{"crop_scale_min": 0.2, "translate": 0.12, "parallel_block": false, "moe": "soft", "moe_every": 2, "expert_mlp_ratio": 0.5, "patch_size": [8, 8], "positions": "rope", "projector_out": 256, "temperature": 0.1, "residual_init": "scaled_by_depth", "adamw_lr_other_params": 0.0011, "grad_clip": 3.0, "decay_fraction": 0.4}
Rows from block 5 of a small self-supervised image encoder, named by matrix and row number. Rows with one number within an expert belong to one neuron, the router's apart. Each number is 128 + 24 x the weight over its row's rms, rounded and kept within 0 to 255. All counts start at 0. Numbers have three digits each.
Before each expert's rows are labels from the 100 images, of 14976, where the router gives the expert most weight on average: "colour at peak" is the nearest of a few named colours to the mean colour under the peak. Only what is clearly more common there than usual is listed. The data: cartoon faces. In brackets: how many of the 100.
# router: slot weights (model.blocks.5.mlp.router.weight, 32x256, trained with AdamW), inputs 64-127
# up: expert up (model.blocks.5.mlp.up, 32x128x256), inputs 64-127
# down: expert down (model.blocks.5.mlp.down, 32x256x128, transposed), outputs 64-127

# expert 8
colour at peak: brown (71); black (28)
router.8:128103125120133106091162141104150128150119136098118181135156119131094159105112123153082098100120165184116139108130111151109152101139159149135135137122128130137119149100115163129181110135098158
up.0:127131083149123148146175124125151135118171122096117118128090083119141115172137111105128149136107142167092188140125145100148104104148145161119126167138129144099142119112071129138136119150165141
down.0:162150125154107140162122109118103149155073163160115114147111158103142093096146149138155151119132119104091129129114107140097124128129113117100096068194138092140083137118139119125129125106082145
up.1:113074183122162096179110125113130119125155079125109144142171130152109136158138112129111114114138145143116118153129114155103137181118151122122157120169151094121156151132099143092127131116120126
down.1:165124109130142163171166108130086122123192194139102203090157110128120128127142106157112174123164143112121117118137142065085133139122123098159147154127120103146164091124146133113144147117129134
up.2:133162173157127091114096092123139145136121143138080116091127134175125184157109097134124060139164130149111092129100100126107141146101126145078137138173116125096111137136130111108109141133174126
down.2:165121120083128167129181147089118150124172169141141163151117135110113158131116125102139074123107110125178128120174084160146127102138107112172124136109169123150147145137118170063156083128157098
up.3:148148144142126113120143118114171153115118138115153144143151108097170158097169110094175121069112098131162103143154160110128092145144144126096124177126101101134140154120097135109147155116139117
down.3:120132078129134114073110096116153116117119134150140142128114119112155119104138155116151138138081127152143152171155139131153124088065130112150155102154118120163162117100128135102125108123130110
up.4:138108122156169113118083145132113090115189125123153146097098115152119052126156158112092107095163115135120114128144144137100095179092124131120123091138137120143132112129133136103161168143112098
down.4:111111145122104154131153149137120117113135126133119079116158096085120098097139148099132120113137123117136118137144100115195118094100129095169152113109134144117116117115152121138146129157109125

# expert 12
colour at peak: grey (70)
router.12:151116113097141202139142119114129149138102123105137178164105107115150111120159140091121156133130143118152166157101150148140135179159124108087085107111118131142106112108123136102073148125130100
up.0:130162101152129154147116116115105129133126139159120169128143125127178146120156143104100131098122119118129143145141109144132159133088145088163140144146123133141098130082075148095168100119145095
down.0:139095147145124116116124136108164132114092087112136107093145115119116178058088150121150117140130148168123131104138132109106108180122125108144132099119142115090119094141127142135141152111138149
up.1:140125138085139188125175104155133156170122126102121142138084147140115115085114086118110118139075153136131123115131126151151128139120094171109120162114136120145117164101111105143149098139164150
down.1:116153093159096113135122151148176112119097119117145138145122150129136080135137122121149139156154121100094111126136174145120165172130129175101141129124157111134164115129120133152142109125075122
up.2:119147117135131141135092107093156113143106152166135155106137129141136110107110152133130095118114149138131163155098123109124107137183126119070087133119123093172170134147111110177171118120130141
down.2:115129116119140122080126118155136125133114140145121125108117132115118119136136170069105110124150106104141137124131145087117102098090097158077113134092099075117121099156153080110128137112139123
up.3:143109082115127095118113150128116077083105157093118156143110121146125127154120140138158152130144116121100142121126130148112122057125151082135097151117122126143071140150133090128129131082091141
down.3:125106140149143138104119110151112081087094091104096110147106119143121116117094142123110132117175078089101134140174125082129116059105149140103150181131141128138111148130119123128125116142162133
up.4:135131133084181120128108089107129106177129129204107134140145137122143104136134128128142104135182131147094122133138130106126137111096126128118135132128106153104148126154141159128123109144175127
down.4:093120109126131153155123181099141147148128174110151100097099135145155132143106102121132150139101080133153115108143137108153172095147172138138099112112101143121152116100155100149106145175142134

# expert 4
colour at peak: red (34)
router.4:115163125126130135092131164138104132118169114117117153100089119134116130118103147127107181164115083106143088078115161102092119109120133155124102125099151070088104121170117102135121105081159123
up.0:096114151113126077125117108144100099106148096142120127127109104111128140136132141160139125135156146136136135175160150138108099143078110160103167113155140107179120111177130152119139105089175117
down.0:091145120111103132137148115110148167149137112115190088108072155101103103099106185100115154160111113130148100100101115136159148144087118153093083110092098117164138140102090128084095118109107076
up.1:156106143106086096170117121145132118148080113100105115169087143142133117170102137144131108156126157095074122104153130122113128074083121112152162088166131122147121096091117137128107118084116156
down.1:101122154085147143114151148127131138089078132143115151128159113141133087126124132133146102149121107165105115128112111109120164165131123117110102170136152104101129130161114133130199117110111082
up.2:150109131130114150096146204126098126140117143147174114122152153111105139161136155170129114106128099102109117113099111116133147120120110129147166102120123138170115106105134131129089116091112124
down.2:086172123162112112132111156122124126125124132149150117125142165101110152123152152128123130131100108144120152131112131122143144121144159099143122101142208097142163130131102144121141125112124141
up.3:114101158150124142131092122140083163163082139101128093145127125175113123149145165165129132128096090104158159122097130115154116126135143159134108124138137126103131106109118150182136142102118100
down.3:157118141104099173149124148170157146108091155141156141124110137070133147140167119131086112133131122154125134192124095134126104155111110095158117115101077096155118103160136133125125160174152108
up.4:133109153139128098110137137149174108134142087127087141110127139136136126156099152087148145105135124114124157156136129127107111129127128119127104139130159113122165150114121160129125093140106167
down.4:110107111132090132068126087078113111122117129094156115099113105104111136145135085134099174118147125101178102103178102134165153136186124130133157120139098116164099134135105141104079112114136118

# expert 1
colour at peak: purple (50)
router.1:158098163118110125153130110119108141124144165135136145139104168130138073103116140112107107164136113146133177131095120119108166171148121131134116119092115135133142127099119114124096132133127096
up.0:130111147117172144117110124143112150099115128133133121120107128127137102117115090155144136156183127105164146107128122141159116159139140120141130134117135117102144166146127168085136089139160121
down.0:108137151159137075122097117075100138116130139101120171151159115132123110086135091154126120088098156150117138086111101116155158062148122158152113128140152096147138145130110088151106149125113149
up.1:132108177139118104165121094123109109131140142128131115121116165115109111129149144124128130167119104123138126164140113124137135140153142172170154139168115093112137137138137136135102103117140139
down.1:139147082153124098110156166097155176148131148098142123166143107089119112105116130148145142166143124126101110092114159149114133128151157119085093103130124133107113136127193102125050125114126131
up.2:114128113087112166110113144130131147079174171145143122120106121132113165139157126145152133079139169113090120113164120142141139109105157167153115125094138086119105138134139112137168057136102134
down.2:102091104178125125088151108150161133135091120124143146132130109131157125151096125118112133123150091113151184081107154139081152139143098152127152110105162125138131093114132151151150132167154131
up.3:121169139100167135127113116141148131132111160157116156118111085126138177111138126129183160131127072171139128109157090137169128152124139111142139144135090135134108105149132147107151113140098108
down.3:170098168097116155137127078151072111113148192142117142202148116145121114100138136132131128145079111116140099111148104117142167125113119152106132103119121135148119117132109153109146131136111126
up.4:134146109137152127104180122124140130148139155115133142080083109147092145058126134154150141164099145142108115106110110175100159153139151113144112144117114143070117086128096119169125126131155121
down.4:165163126086086155141130101136171137141123171158151142143109136132151142104132128071152139106127136132132181164164102117082154137206098137117138117152149104136175135146119133180150143104142148

# expert 26
colour at peak: grey (71)
router.26:133113111122070178126097119114112129116146117155110090157080099123126138102155160110115144116161101177110084134100142142137136134124138115142143110119145121097083146101106110120121159106156145
up.0:101108111104151171100132094130148161138133138138121154085100092126153085146130163126144072109090135129123112170125141140103135150125077121123135148060095085132140157086108090142136144115110155
down.0:117147120128110147159100138125139131113161152088097111165153116105127110120130182160144131136104111103111108129143127094124138172116130125122190101129150088134165097167157119132152098162156143
up.1:102128146072160110114116143123146132119123121106135112138115169081104170113110116142158131129134108118140118142155122128143124133155104098100098156106134142171173133106120119110151127141121142
down.1:151157130184061110150140114156125137111152138163131120120153116149172095173162109125131132124102116134117096176182133090116140138137093091134098135110127154112113099112117112119135149111149112
up.2:170136108124140155137136087152114105169134135136132109142135118117118147105131123112103119135109133091125088070062128137101137121101108105115136125150131103166138139135110124126107096102152080
down.2:139117098114108110114105127136120148128123178117065090142132145117116141090164143146098163162183136136104166126131103089144084125130127157100140127125123135123107114143148110145121133082150134
up.3:130159107138089114122130141094143129152129115141147074128079183143123103115107192149132157108110098133171126111111096096151164145125153127122136095135147168109152160128106122152096126149143104
down.3:148159131077120174078170114145115179142166116102128143131101120136093102133128114118119136118139104101169160142100156153095139130128145166148167143103175167171145121122099078120109133175156156
up.4:150132123125135116118110141128094125136147137117158124084167127117115143131098140120094132131113197171193130158141123109115144123077142154157134133113145122132087126120135082140110098116154151
down.4:077134103166175131132116140138100120121165110131152131155119117171098148153124140150162145154141103121131115154109123128128130149095127133124138093113182136155131142139108146146116090140101092

# expert 10
colour at peak: blue (52)
router.10:103153105126128120136108134122108129107160152080133096109115154107088141145172146103171167116145107100145156112109103136165141131146141142126118102151132115127128130120118103132114130124136125
up.0:103079094099094167125119166111101132151124140138127124129147144122104119137118151098143150137111132156151133086167155137078136090148126160143085100143192107146126107151123151109138125168152188
down.0:144086089189105121124093069162105124111133121129106119115146137162162102181088154104115074088138119116151103096119105131110163171126085148106112121149147128144089078157094152148148114146147120
up.1:112129116123134098131125118192148112125118131081132087133116107116110098138132199111129138126142167110164134135111108153077121115147144111119138146127107115105144142087136124144118128090133106
down.1:083103095119135129105124150158122113117110149125089139156135100113122100127120125143138123149143114104133136166111100107132155147110115145133134152104139131119096091158101099153140160128133153
up.2:147107149120092101091121108144111135113122118119138124095144137136122162135139123150158115086113159075099107127124101100139146096126133115122099138169151097097125124134101125112125125146117146
down.2:064128128100129139113133132093132126126142138131144104138090128175075135108099126077162157102110099139100114102110164116141120135155145111131103148166116119148061101153126155114119151158088150
up.3:143126106104100120102139062144161129149125135135110134127116099136094116080141128123135125153156144088152118115119119168124149147169138115164084133100136114143113112130091124126124107128095115
down.3:122132096114108099091103103127084116122127129088112122109118225146127140075161152142163140171102100111174138088122117116128110125148113119159114072111137176099169137111118118139130169117146116
up.4:106140116180118145145129121107128137119159130161098185089146107113116135169120190084175130124127139136158118132184107064119134113134126165117095147134143107150160137134116131143128122098144150
down.4:132079135139157141116098138133094134090088100128154173102181103123130166127113112120075139128136122133184127147114110095089157104139111147120127147157122106173100131155123134158118149111126092

# expert 21
colour at peak: blue (26)
router.21:159126157084087144116106137109158099094099091098147108088126154142151144155153102071114103108114123096121149175112167106161109137134102140127132149132140098114111102111132180144120156122124096
up.0:092125109114107143126132162110081108114120154154088185127106119078124152114151117137090130108155140125132153134179099101095145112128153104134150125114149175082129108144132134162084124084141110
down.0:143162149134091120127148120182105128142200133090123072122150139120080104170110168119127171113124114118119107171146172143144117084123168125101127145109186141095113111119139161139117145086160124
up.1:097123121125117139155115158194180129141136155150153088105124110124108111130145127109137142106097147147133116159094096139129119178114138107148138104136115124105097147115115155191129108147118126
down.1:061118101158154155143144119147125121105069139120175127127163135120095120126151140155103165103121154097107130089144119118129118149138122147126127156101127075150181104153125127149138186117078106
up.2:152099106134111126147137134136140089145159164128060156142080160151175151103122105133126148095126151111182123108117133120165095147148119143172127139112163110167117081152100113110127120164122171
down.2:156093143136152116118152120129140103122104161139116121132147107098088137149142093113108152117121076092177149131139116132098080125141138131141101120124132127126131100130113125115135150118174140
up.3:087091120075108158121124146162123142136156175109144114131154131117126152134115133093134114106114103161113130140178132152141100118173071133149114133141149144098094155158074172115156120117102132
down.3:136141106119084126082155095133112119148108102153133074145140086169129149113130110156126107137155152100084124129150126122102112121169135148155149141143148120116112110081139126103108112153162122
up.4:140115122086133107094124124143134155148156137114174100121144136109136127153123138175117160100146129124102124097111155122135138121104117137160110100151158150140143136175135104131128156132153132
down.4:139100113129162120118078144129121111116118087124159149168144128137151117169134098149128122123128145144099145131102130097121147108106109109139137124144107120122169154129137131116145131129156138

# expert 11
colour at peak: white (42); black (28)
router.11:086165109140173126074097122144142131122115126137166125151109149132138133172127126120151129113146106115135151149157158137159149092128162146158165144110148088153132133152183134101152140111124125
up.0:127155152148149133103139107149136106120130132122154140113177129154143158087149102162142121131096154131157124152125154138118113096127112101118150159146090142138109159136136162101170143095112128
down.0:131110138135119127138132123122119123126133120104159129138145113128131129109137121144085130106108070153169085114144139118129133126103123136138143101131136118120161090158142172161138113114137137
up.1:156135132127112124118171106145111103117107097162182111147141093155144138145128114120135129117102146136151139079128105140123107145111157148138131142112164165079100122134142105104169120104132081
down.1:147107111119146154097173139106137131169123070115118177131118146082155155083173098136112140110131143175155103138130121119116159186119125126129126118137104133118087159107103163123115126094125172
up.2:106110121129183182124141132112155150125152108096130057113154126127126127127141110101152128104101125134146120151123120116094138109123090118127166129128116152138119168146122163145117174129142091
down.2:136104123133153126137121144120104140141134173122120080100172142118146097142086069131120120107122145159111133138116146111145168119149144116102127126047108158163119137094175108118121131093142136
up.3:110136147159171120149110124100124111129166133105121152125131132125083119113098120137168094119158133123132106115091144115135181148128145131148134120150110134111122138149157138181161097118130121
down.3:063161143119141163134111100125150131093145132107139121157130160120096161144149103163109142145106094116123126136087136132181149181151162114185127137118171123139140144160137095142115140152121100
up.4:136101142116107145098119133103151167126125136193116167120175162123137154134126125131122109171140130092107105143111137138097111125078135178127158124114105104139111127125121101138094146185089141
down.4:111116152101123120132167118107129161118174061157170147132161073111094131090113127150145108110133154168097079139152143147113116119075130155104134091142105168123137123106155124073127112132153099

# expert 17
colour at peak: brown (50)
router.17:103126169111144131134166113104144146166104145135153126161077108130128127145141147158140096114159103096108145109114137095125126136142110161122135076116121115131149148150137121111134146134115162
up.0:121109123125066134100099114123143191147127151128106137114186100107185159107117135157125147132159135105150118131142118115136136107139127151100097134121147137173116101123137115155136099153101155
down.0:149142121118129150129102161160109140111147138154107128095112089128138071093162150087136127124124129099135113151120151114120115120137157138146102135117133173090081137088137087117137143118142122
up.1:159122137117113110127133122099122106113128119104131098148093119136131166088110116138159169141114125164095156138157124131107132107127103136173099105116141176146153174139137159123134128105133124
down.1:121128117177130142135113112166169160102129134126144100195114104106123119109052130130097148180129116114125128137099103136113123121121109132155117140112162116115147144157159157136117134137125147
up.2:105159147134091099122124127162098090164108127144159097158108126114123107116147141102108112109158107118104161109137134155137155136108172112109140114120135138088154148110111126113083163176158136
down.2:136149111103099132080074099148141122136135130170138124119141184125088124131112165112144153088138124181123126114103171123083109115162144140123109149100155142165098150183166147131113113089134181
up.3:095113148150150144126117135152156078100118108139128126189165154085151165100130150122158140138119160120104103117101135133100136125130131101122101117172131120151135116154122157093093166132147128
down.3:107110108155140087100156146112158113145130093115101159140089115098097106121117092136133093112102110136111104143143104140180121102105111148136134118109129119103160107144172083119135146108135145
up.4:132118158103134120112122113099119105130102098108119142147111126135135127148137162141090121137080103166155150075144143155155144091120133096082103079153119121143124111139148153136141099088129122
down.4:101159133158108169112115131069168111078135117179122135168103097145140166080125154112146105092156138091121162137110120115119142110129101129101144122071120113127108134122142137114132083151140097

# expert 19
colour at peak: pink (66)
router.19:148142126159119132124171134124156164095085164152117069131143116114111103097107150124119146104152133127120094127166108133121136120131156136095150105153120157130146155145139090129129183105163102
up.0:104051163149141111105125100156164110152113120116144095181142147085165102123123166151135108152138075094101129119134119123113129103151135119121109130105121100156124145121137139116146110142104140
down.0:167146146163121089095125137115186149152121130118103128126111160135126081121132101099136142118135137116122110107112151120122150118103153160144155092091156113124126114141135098090168121107080115
up.1:151113177128113141181157139096113162079208148100103163145126141126102146107123096149129102114171106152103124143106103106146113180113123137108095126092146110128147130118130083116122106112109128
down.1:122155097149097121123114111145148141191103141072125134125104117141147101140125162145149183198140139133128131144121115146140171105098107094131129152114153135184158095107136121140141126134148106
up.2:100153143124149128121113127085135140132150151178119148112141156155066138157128109139144139105131137095101118085170149138108138104140127153151142134085076067138137154114095059096180146163106124
down.2:108113122157161127105159105128121135118139123134144097149116116107118161135161094134129159122163133090138150119144144133125125114143142100128098131089108159114148188156104146127155147128102148
up.3:173152146137123121164154125130133117104126141146139123072131161130093150111155101146145146139105114115156128088112096145124139096145113115107110122141161159118129108171130091134092101164085150
down.3:126120121137110158132145156124105146113117149126158107114104102097153076131145138167142131129138102131110138106112132144087131155113147131135144143121121135138103119167131065131139136089116137
up.4:114134189130139124136112166086177115103138105160144125143163097084090150144115105131117107131177156142113093149103138125127109109132130097134097106136166103120098106115126085121132158111140125
down.4:129100124139106147141107148157102142135141119120096181115130116175131150115123140124144106123132123134107115104126133145149124149126128118105124130108167092127140114121156133159119146100139125

# expert 24
colour at peak: pink (36)
router.24:113123129172080134126156148097053130136126131158092119111158148161137172145127086137192121072101135082138128167130147154139119144119124114141130118117098163114138163114141139075097131141139128
up.0:137131099109108153116149119155136131118054114121117147140180127123150080132121175087117193135151150140115146114135095126121123177162153136179113121094096139144128166116091150150134120128122133
down.0:138137095126117160109059116105149119136149147129123128167152142119142105111177115111118162110131102109167079103105118136165117149095136101136131199115096103174145125127127166141131125163107147
up.1:116123106138099169106146129148107126128158165139112163167138133127108161137141145124152159165065112128126111138173146123143120134125116127163103123110133161114102127096139098131082146146089127
down.1:157116122146102109138119107131131137096135123144151115155121121151142149091117150133129134133128144117125123093116155171132160144147128170145158132137116134140124132081159134157114100146135071
up.2:110114115117116153158100100130131119155117078089153128134119145137124132148157129109090121116112140140117143136103113171111110120147179093149069098165139120126140157120114142106133140155156124
down.2:079129159135138140155134110099127133169104146117139134177146114142122098121130157119134127140138077117089100145093089108093110135187139112121134182112094120084133144130114178150077170112147114
up.3:109168076122143090119141116119154130143115161160142159117115132151138103122168111130118144083132082113213136146144133130110106139118177100129089120134126117158138124154110149115105090104145095
down.3:116150153132129157142135128148174128123174162159125092156171126145140148165184148156130180096098159102128140095118131125151092176136136137076107112126146143125114151140148129126145153128109144
up.4:132104118127157146081111132141083115136146107143102099145169150097130133110133110152082162103168128166162137104063137119160130167143165161144135183140116136114137151142130116141111098108127069
down.4:201122094121095129149116110112125147131102150121128143121114121173121062104108147109084145123135126168110104152136138173125166106123158124126141125125128132141103152163166153126105130181126119

# expert 7
colour at peak: pink (45)
router.7:151188139134117130129116112155093156147133158111091169140114117085097141116096138096102143129159110122160126104124100143106173103137082093160089151155103118121135116116151123147135092095122109
up.0:123096156149122140148113132168150103124169075166142211084102131119106107151129098094162095175120132148159163108071126099123160102140132125103133116115109140149149148109118120079131122155111116
down.0:132177139134119160122114118152097143148126068146131098140129138152115097121150107168151121109155144126128169118109121132113189148099167125144136136115116107143159085111090126095120124103133130
up.1:110140118183148093137148128143130110136111137127123148153134113155144124139133137156153135100102134144125120103133110110175123149154164135116111159089152108116162102116119155163140100093164146
down.1:111134131125119104133124138151049110096108133156150119129161175153102096106102102104130139132142124176153159115107163148120149150138125145129147140152178113102165119127173141068130138139112151
up.2:124162107129169123098102082163108159117169130153122142105134142140086164138080133105144180118121158124131107163155101127136107142174113143158154130132108069140150159149159125107121136133133180
down.2:122139102118120104122153177141085129133130122112127111143108135107100104132142093115147136138141114149160104138096116145156120116100149139133148162105135137109130111103118123123181126132132156
up.3:181133158108134133106135099099102128167100129125102093125115101134106169117099127132158118147152120122134153127138146157141172131129152153143154129119122129126121092166123168139099080137178135
down.3:139082113125108138115092180129104149117163104119116140172176154119128120066141130150114121115124136140151133137139150156126127136116100113155181105094088131150120120094109095164159112106068094
up.4:116163140128112146124104106146110122091142149107130106123109140141142150160132166090143136118104134148188131126171115104080105145170156129134157146133134096124120128130113123147158142115130103
down.4:137116122087134164161135118109078123128136179141096118125098141133118157123149098166115161114138128128076123137116103161134158129141131180153147118136102149146159166113123158130131095143168111

# expert 0
colour at peak: black (54)
router.0:168184146109157125138127147125157111099160187113114101126115088192122116129124154122135149140111157082095164099142157130107136077135126145163144118162141093118138112128131147119136150101087135
up.0:173129123074119177161137113122103132123090130116140167144121084153115140112082089143124165154098127153183135151168147108153144134139158146140109161154143147123100145111158150102138109108151114
down.0:089098097092063141097148126136087106139091129112111098156071135167161138160129103120101101104109132117177092089151113132140158096120125116128140077141098131129134136121147142176097065092117148
up.1:117067135119161153112150127125109125135145125168082095143127116165097104132123139148121106111133154133139108106126131132108171105186154107105142127104142134114119126118099174163153140109113125
down.1:128124109132123108122107131104166112099132114191123146123120102132125120121172149102111121167124141128108092118107132089128154096124105101147154094165117127127161103120102093106146161124142169
up.2:097125152110133085122131138140101129134128146083089137129128157118121144152119130149153151080144161125128144102125137108142105107127098109116119127126153119120140131154145149191101126127133146
down.2:158150159133093156149138154135118137109120137178142139116168172144132137074143162110136123180136144115172125084141115139138118101106164126134091154134118108131072124148176106140127124123111133
up.3:086144145108145139164109116136124100151154121147095105153146121118122117113117132125103103061116145106120120145086163156150142126138112098107105121129112164126148171154136155114085161155149107
down.3:126141141140175167144102164148147119109143142130137145101141117089136116103080137093186129129167121104103135107142172122096109121119123148101158163145185144122119148098142114104131129073139108
up.4:120126135134162130143123121130134121163116101127136102164107144129121143130161126169111154113120130094098144104131142103130176110080103165131148160101123142108150138088142136138102123119135151
down.4:081123106119104134098139113098132110099125169119162159121091123091142140096135140112134182106121122125085103158114161097150163098107081129144156125129110106106107120101133160132125129080115132

# expert 9
colour at peak: green (89)
router.9:105133111119116119101178133112144103139120126125141140155116109147120124114162103116122154144134125129120125182144141175133105114124129131095120148122101142143071178115144137120104112112153136
up.0:102119126117142101153128143107139110123152103164154095117075119096116151149134128157122146110118153166100144110123114132150136145114173133144132115105097135120099156117126120110119134174162136
down.0:125125106158176126110111150154096117124104151157097136161113130101138147152121135117145124121173181118094097149112158150101150130147106139129095166107119141111089122083119103115149150101091137
up.1:126108117131135125056139133135115126122122139125144108119103130134118115125115106112155120174107119119121165112116151131142179146147084098087116130087126112101139204114120144138170144096140111
down.1:081134093108105117122115175108138143133171170117082153154126145111104127122139124096167116090119112091146133106121169109186129101131182114108146131121126131133150141124123144074139162136093078
up.2:110120120156149130087081152129152119105136116079157113149096119177120132140103155163114156114128075119115143103150088115151111128104110125155082123138128133116119097126151161123210123102116100
down.2:137089173097101104120132138116138176148126166162126132104092138141089092117117115132122138167156152113146134122094106114092174113139129121105116140111131095135121114112091110139120191110127113
up.3:136097135156139047096113129188147200165151154142136119142148131125095155114146141139157187162132151133116109122146125112160125084152102109126123113165132086144120130160099117120093162110098109
down.3:127117134068115129146138075124116128147124155149109095150110114145142159122150117134127096096096136152142117116133091098170120163113138162084088130133063101108182145133105182125050109144073109
up.4:118122135090143147119124123132132148162138157153105116117140167099167117172105128155164130155133092142111084145112135113101156153189169122111173143096147144103134143118116139143076115143152115
down.4:142160139126097103098088074099135144148101148158105126134077109139122150146118083138086162115120142089109136131123126133137132132174162177097134117138119106100105114127096162116111147124093169

# expert 13
colour at peak: grey (74)
router.13:105133160077134129117134096136123133160126075126124105086090134131150155102124155100119108149141145169127159177149115158114165113099124149127147110117132097128124125166131109148146085126130132
up.0:113154122153087146159103111135153116127152143085126082182140112140096101120117128109153097167111122126095132107153166120104156141144134132130157139159136145113106160133154150129123105132147124
down.0:121152111127101119102093147111087118154082116156038115082145158113129130152134123144170123126132107087111134156120107132134131157134080129183140146142127131097085150113124150141143099146116136
up.1:090184171162126113114101112130109116148142143144134119150138118123153109135141100138149161085089158104146102137131106159083111138146122140154149133099140128116124160141135183139150104170118115
down.1:078138149100169112151128119132144150140157150121110108077124120105120145084134145168108124105152122149137101120120097181156094170122098172160137107088174095122116124153127144149145107110115090
up.2:119141079126108114114136148118105122109134094150129133123108142104108076129103152101088133098174164143123130123134126130088195131162143178151140131108184138176119135097135089154117114174105140
down.2:140121117171178114094121154116107123098113121104089138097113106108161075106136113140089112130130082120122139148145139135098152129122140146116154121112135159102140120145131135149136165124153149
up.3:129132152136131155174143108140107104124119159107128152125140135153130120132114158173129088148103159145133121146123151168116144127100115142151119134170142148120120124132087180172123105146111105
down.3:090172090159082101152154101114151085119108082121110144107128118143142135137158105138141151124123118111101101133084124116115126169188121142156121167102090131075125126136141123149139128127106138
up.4:152109132120151124098130112123165128132134159077116106118149149148152099179131135131169130156136152183110176130145182158126131163138128109153091117163078115101135136117115127174114112142118125
down.4:126121138147122150120100096162110088148136117117160131133121153126127138086111133123116087116125135161127106129099146101145147149137092119107128164119115138145100129157129131156079106158139089

# expert 28
colour at peak: brown (58); black (37)
router.28:114119119098139126138140131156128118148147174178147135153189115106186109149122157141120125093142128159097131099119106126121138150123119152128161138126148135113133093113141123131110097097071085
up.0:122123121124134086131118150148161117143125124127133127161146128104154132126147118095136153142098139054126114132137105167136129141081124110104114160109168131103147176120141182121107098112142128
down.0:138150105123144150145114151115139159133208121117120160126139108107111131135118120107132154099140163149118124157158148069118098133132126152122145134122127146106088125084154104153150104136165123
up.1:109134139177123189124113119138126152098162148068131132163136104128160101137113134129136123134139141122130157143138136127115106160091149142141098073109110161113117155105138075157156155130118141
down.1:125120166113165141091110134111112109123121131122161127146154172120134108125132140148174124131167150159072135159123161115163136097122083139156112140114152116128100148114173135120139139107130105
up.2:131117125142088145128146130102106139137070105140113142118186138169159162137135148092140142108119149123159139132117135114110099116114140159129118107066140085170123138075121143127131146148131093
down.2:099130112131156137136076118137144131159166142135103146132118128095117128127187109136119158136160085140098110156121162152157141157163123152134158131116094150157111112162125139137106167137131130
up.3:117106132133161166124090170187146126122148142098101134171115166112069134131097162124156155122114117089084140107117128133134111136105144115160139120132120110123156136102140140132099103176115114
down.3:146158114102124117111193099142133113090166140136129170101162131113159112116147131132110160122113111116136125143110138110107112119144133128096133085144148145145145130130109118124128100153153119
up.4:121160143128126123163080102104141129149138140140132146120104144116157127156161110129144133118100149150139157126128100157143180148129125114147110181155128115127147130115099106127150126125094137
down.4:151123084171119109127128144148160155131103139096129142153099156136132150200105132119111114142083131110153134118124157140162107110136117156125139109145129148164088110095101160158156144146169154